config.toml
model = "image VQ-VAE"
dataset = "short English words printed on busy colour backdrops"
train_examples = 22605
image_size = 64
crop_scale_min = 1
horizontal_flip = false
bottleneck = "vq"
downsampling_factor = 8
encoder_arch = "repvgg"
encoder_norm = "batchnorm"
encoder_activation = "leaky_relu"
encoder_padding_mode = "reflect"
encoder_depths = [3, 3, 3]
encoder_kernel_size = 3
encoder_stem = "single"
encoder_widths = [64, 128, 256]
loss = "l1"
latent_channels = 16
decoder_norm = "groupnorm"
decoder_activation = "silu"
decoder_weight_standardization = false
decoder_widths = [32, 64, 128, 128]
decoder_blocks_per_level = 3
decoder_block = "basic"
decoder_attention = false
decoder_upsampling = "transposed_conv"
codebook_size = 512
init = "xavier_uniform"
residual_init = "none"
optimizer = "adamw"
learning_rate = 0.0026
beta1 = 0.9
beta2 = 0.95
eps = 1e-08
max_grad_norm = 5.0
ema_decay = 0.99
max_steps = 14900
batch_size = 64
epochs = 42.2
lr_schedule = "cosine"
final_lr_fraction = 0
warmup_steps = 440
weight_decay = 0.05
Rows from block 6 of the encoder of a small image VQ-VAE, named by matrix and row number. Rows with one number belong to one channel. Each number is 500 + 50 x the weight over its row's rms, rounded and kept within 0 to 999. All counts start at 0. Numbers have three digits each. After the name is the row's rms in percent of the matrix's.
After each channel's rows are labels from the 100 images, of 14976, where the channel reaches its highest value: "place" is the part of the image that holds the peak. Only what is clearly more common there than usual is listed. The data: short English words printed on busy colour backdrops. In brackets: how many of the 100, against the usual share in percent.
# c3: 3x3 conv, stride 2 (encoder.blocks.6.c3.weight, 256x128x3x3, each kernel summed), inputs 0-63
# c1: pointwise conv, stride 2 (encoder.blocks.6.c1.weight, 256x128x1x1), inputs 0-63

c3.254 081:612471502535458482539631458596503553490448410610580571507577505461505468454486504493556501447483497458455550531440517550573517531542483489449500467577502418568428486448517522491529562494571556
c1.254 106:531509364499364452539594447514478510466514491463491528466566465414355508524501459511522492424458475532493517491482428503512511520461453458446504526522571469431505323470487470540509535478528498
place: middle right (28 vs 9.4)

c3.239 092:546580464602512479599634524501515581466508490535487501489595475500513547558541530603610530484457491552482548509463510487527523547460547476502563515532541488461512466535471511478494594494521477
c1.239 102:602491535521564484539594546491475558508513426626516555557513458545527511585565558522571488539524513510470543525447557452536500486475509516516552535561584449547545541529489545440479563458478546
place: middle left (28 vs 9.4)

c3.121 099:542531476510450509533517550511513471496428458504524595544494524469497545502492555552550494495533538599442557533462462562552439375544559506530557476592552448516439465418509546469503438497455505
c1.121 101:538459452500495600553470441437412486551501525417528577480504453424464490493482477510471536432562422558424441425557440571456529489589508436580517539508500525486541464492436465532449424453528513
place: middle left (26 vs 9.4)

c3.0 079:496406490486463449511473458470438525517452503422523460498458468417470557432444468482409450425542499435480494471491488510492422449478525558481456531457450479533556452472443472448420496547483551
c1.0 085:456474513532390428592375489483492503577466467399518473466479494436494476458467435428536446467534506538418525500432466508575372431441551511502508507546465427530538387475497507446465523552421459
place: middle right (28 vs 9.4)

c3.22 100:497655553429468492534539500516521552489487474582501511550448501537489530576411499586394554510547508551616539548462574511546494531524478381509477512547488474518487458515521545479494554501459557
c1.22 108:539543606358511527512492434426516586518501441569553552554446552563484424555455412518473522504579484494615477446438565488497427457592530415547397511541466439542479537546560440438533508472452544
place: middle left (33 vs 9.4)

c3.6 095:552459481444520568449465497447503439449611544464508640476473530472427522506512410458562543459564461468541476450510479450369536407507571536568488547541416547507579544479539448438506462465517476
c1.6 094:496457538320514489417445506466586469470466490404502522510439600553502449515399490489489503538455513513467537526499539506467488391520562610492470445557515457531471524467625498475583450502507534
place: middle left (26 vs 9.4)

c3.27 098:552490429529455535532462543579564563458496487491498542460653571445417624428592560495671488452489469474469530576469502492502504476497508457497525487479438492479485416493518574520569472585479478
c1.27 102:484540416396480517534453471487597542564484496420495493489576549498435561490460411544565528494476443551462440462464545510465515513419394391482418488462537490524474445495512460479604452529503561
place: top left (49 vs 14.1)

c3.218 106:511482516377516509439461355440538476509521497461456487543411579532475459512403393456471552544497530421523496422473570457557554537458531550499438480552457507535482510495564400486531493532516495
c1.218 102:536476461469420566456555485441492470353499473468457494478410503493427502505512472423475535473458530506459520459475442460591499530467508562488490518482519494438492490491464481473472467517458339
place: middle right (32 vs 9.4)

c3.251 105:490616545538511514622471475527519423511499483576495486532517492554523496541433524549510517525541507549506525543492601510529457565534504415541464495527524481521521503544515536481500481508423602
c1.251 095:478525518562461508510478460520486514454515489507525534438526483480384519414495495498531505417486460547545497516533473539475474518515494378536456502513470487375540461548485495509474467464447476
place: middle right (29 vs 9.4); middle left (28 vs 9.4)

c3.164 123:491413527469473461548443474425381474519485544445538446526463391436417451466422492489433489466516445429481408414534475498411485522457479420523473521445463523490524497474412452514417502423510426
c1.164 099:411465507498428306464449455499439499541452555505421297505484450513486512478463500442430495493468473476496463478526546507446512529449458464420495478440453531544492449376469509518448488484535463
place: top left (43 vs 14.1)

c3.48 064:512572497546478551499551531504524453464508519432502485473557521537540537525430505563523528510504489502507456528557472509540604448419486583540414529556516531520473434555512556675557557507491580
c1.48 095:442537427476455476472512483482514417433506501481464490468479524460471573508453466504519437488410449520518438515473489516495513412361475548451396500524526538484516468518507518563510519506470564
place: middle right (27 vs 9.4)

c3.44 110:568463459543486514554514465498529450474477399528502518479515533467489499393496551488504439493472648528414545561430537476457448430575463579511530463466528401467467479513494555478457446513423500
c1.44 100:598469538563530520559516442494515467539520492508545507512513502493566477451500541551471479520581551541460546545521626489443503526546410499535496534513542464565518535506484568521488495458521577
place: middle left (25 vs 9.4)

c3.117 122:476519534311559515359435523503476418469523451501489524531470492517535468416496517491527423529381496494443503509418534501506447500490506526527390536496429442579600499561509525466487579492459458
c1.117 113:448511482513481430504493469494485513493479486489461409492466468460493489488474508516479508462334495547467465516482544547486532534344534494420533524454417485529527381460457507496476549469555515
place: top left (42 vs 14.1)

c3.116 074:497483495605477509506452550447497486578411508422575436520593492534521540456469460592365474512580500535485473469537490563428502469515599402529482532478503498538551444536478490564502502507472493
c1.116 097:512501487413482517478369566540498480425508480451518472470546499452466540457513528475555388453485493538491530535444412531469449436512507479542437530490391456436591484548454549526481529523416403
place: middle right (29 vs 9.4)

c3.46 112:525467454553474514520514552496464462458460439489524526468430457454491508439530613488504448482491557535381544571461490472459444453479512446478549463492507429480457479507438608483374509516445497
c1.46 099:511494447541434513530518495440442494498519525439513513480431434419462491489540593547474493406516499547422485523536472492430523504490469417512528517458467516481502478512408557563333559413495500
place: bottom centre (25 vs 9.4)

c3.15 092:635540472554477517580679464543492549476481422579553573439571489453490483445472500522533489467489483505411529513445449521596512513587523508473491473511486428479455466440511503499521550446541552
c1.15 101:568530349494409510588630464565503484453489478488512565411546444399365491476500507531547498432521494532412504520484409474561506541502466489490477501493558489385467374442491513516500547482526500
place: middle right (35 vs 9.4)

c3.43 100:533514497614465554459504590539513469476410440486480558487516439507522571528532572563528470492525550531496595565487493453553493450463459488517555453524562455466466484533436566496528533508459495
c1.43 084:574410555606527518464549551531443499558494538547486489546536439543562495520591534473477505548545526403499538536576576420471576519529514507548577554515531552536541533571449528532452536526537558
place: middle left (26 vs 9.4)

c3.41 080:495542465447494515434544586563558525551488513488439518497655546486470542446520501468606536474418464476502545555507528378476535516515437515540508524545445512520506437471555550522589573569509591
c1.41 096:497503487437518456502574514546521581574481515394511421476593526499442533468508461522561564474448429465456491533518548315452542490397421478436514462543518529548471464423489501560540528554518598
place: bottom centre (28 vs 9.4)

c3.199 079:462601490480471471536542520548588511475503550438527442501603547480518590509443401524573560504469426499413518566545512606467515445508530518485517489551413550502491442443525566541550501531503553
c1.199 101:486576522407526468610537453490546546502514512491500439526554510552565567518473411524498522545494440576490391407472525580430472446467485445468486482524462523517487497442512425499548521471480572
place: middle right (27 vs 9.4); middle left (25 vs 9.4)

c3.108 091:591433448542504463522585415501471547469505472456533524422566490390483514430466499511536507407495534525374522523482429513571485482533453553465496506364523466495489468452479523501400495451520456
c1.108 105:613382564531560510574506466504473476502464438512591519517521530493583438457466502404461484515537554470404516512481560530534459459561474507479489467462468450571480553473504528502425486406466530
place: middle right (26 vs 9.4); middle left (25 vs 9.4)

c3.180 088:460588557517492518616501550499455559534365462471420469511423421602601423521508526446552517556555434477432504496436486449520514559412548438505576457478517484462417497516449507490528559501500562
c1.180 087:483578481458411497575567497483446531440487582391433452496448363510460524565495508492503542480547417493476485484518472468487558531443446385485503471404522585430485453528449494527455492421577523
place: middle right (27 vs 9.4)

c3.56 089:485582470477514466499406435499558465506525478588425461553483569555486558517536427480504515546515525437494446502451608447479523571520542459451536493535475484496486491458575492419643440555517484
c1.56 101:495576424526398540505442558516481503497550536510435554465504495466411569521593532489486537441517465473466472524520459510453543575570548474551614540456478554398539407542456547443500485517546408
place: bottom left (34 vs 14.1)

c3.25 076:493539466512456461507549494460488497454474522474472492507493492511523551571495517581482487471506507507602435476446481539449436372540476446483431535506594521492528389485487526407448441482465481
c1.25 089:490468491523471492582374476472503536486426470495533515468534522510504465488440410570461461499514421516610425423438410608449409461509510432514486531542433489454518486472559455432491544464438474
place: middle right (28 vs 9.4)

c3.173 120:550562501558496528616555517519509640456511493566463551477554490530538504452511523671525518521466528496471527523493452541561515507580563497531577529542515484470508509546504538494534611459524452
c1.173 112:572442506562582550625538508499406625575548522537486553530564447501517447492515523620451552504501509448487509489528520572520529562603535528551559542516471534541523543546441508568448563469536525
place: middle left (36 vs 9.4)

c3.113 079:475527510453515507514497444492488452544485444462523511537409535514530413502413488557447504519467566522453533514417598497581525454549527549493424434540440480545416495461495508523472421450445594
c1.113 093:474459474493430497469434525458490435376519489422462538520414509508496430474432481536476460521420495531450462502472502503510475507485526486515450507537490464461478470473476481535485510468473429
place: middle right (31 vs 9.4)

c3.244 076:622488573556471492540584471516457559557393467538563495479453497526485522554502506510454549497514483439511509554480496525524556547529532454425548419612473473527406491420520569563497489480533544
c1.244 101:567523421516436387461559448500464522482492490472451451435469499470433552534523468522498524434431489553511555566522397506511520519483495491443488512550547493457498370416511552564477491505541445
place: middle right (26 vs 9.4)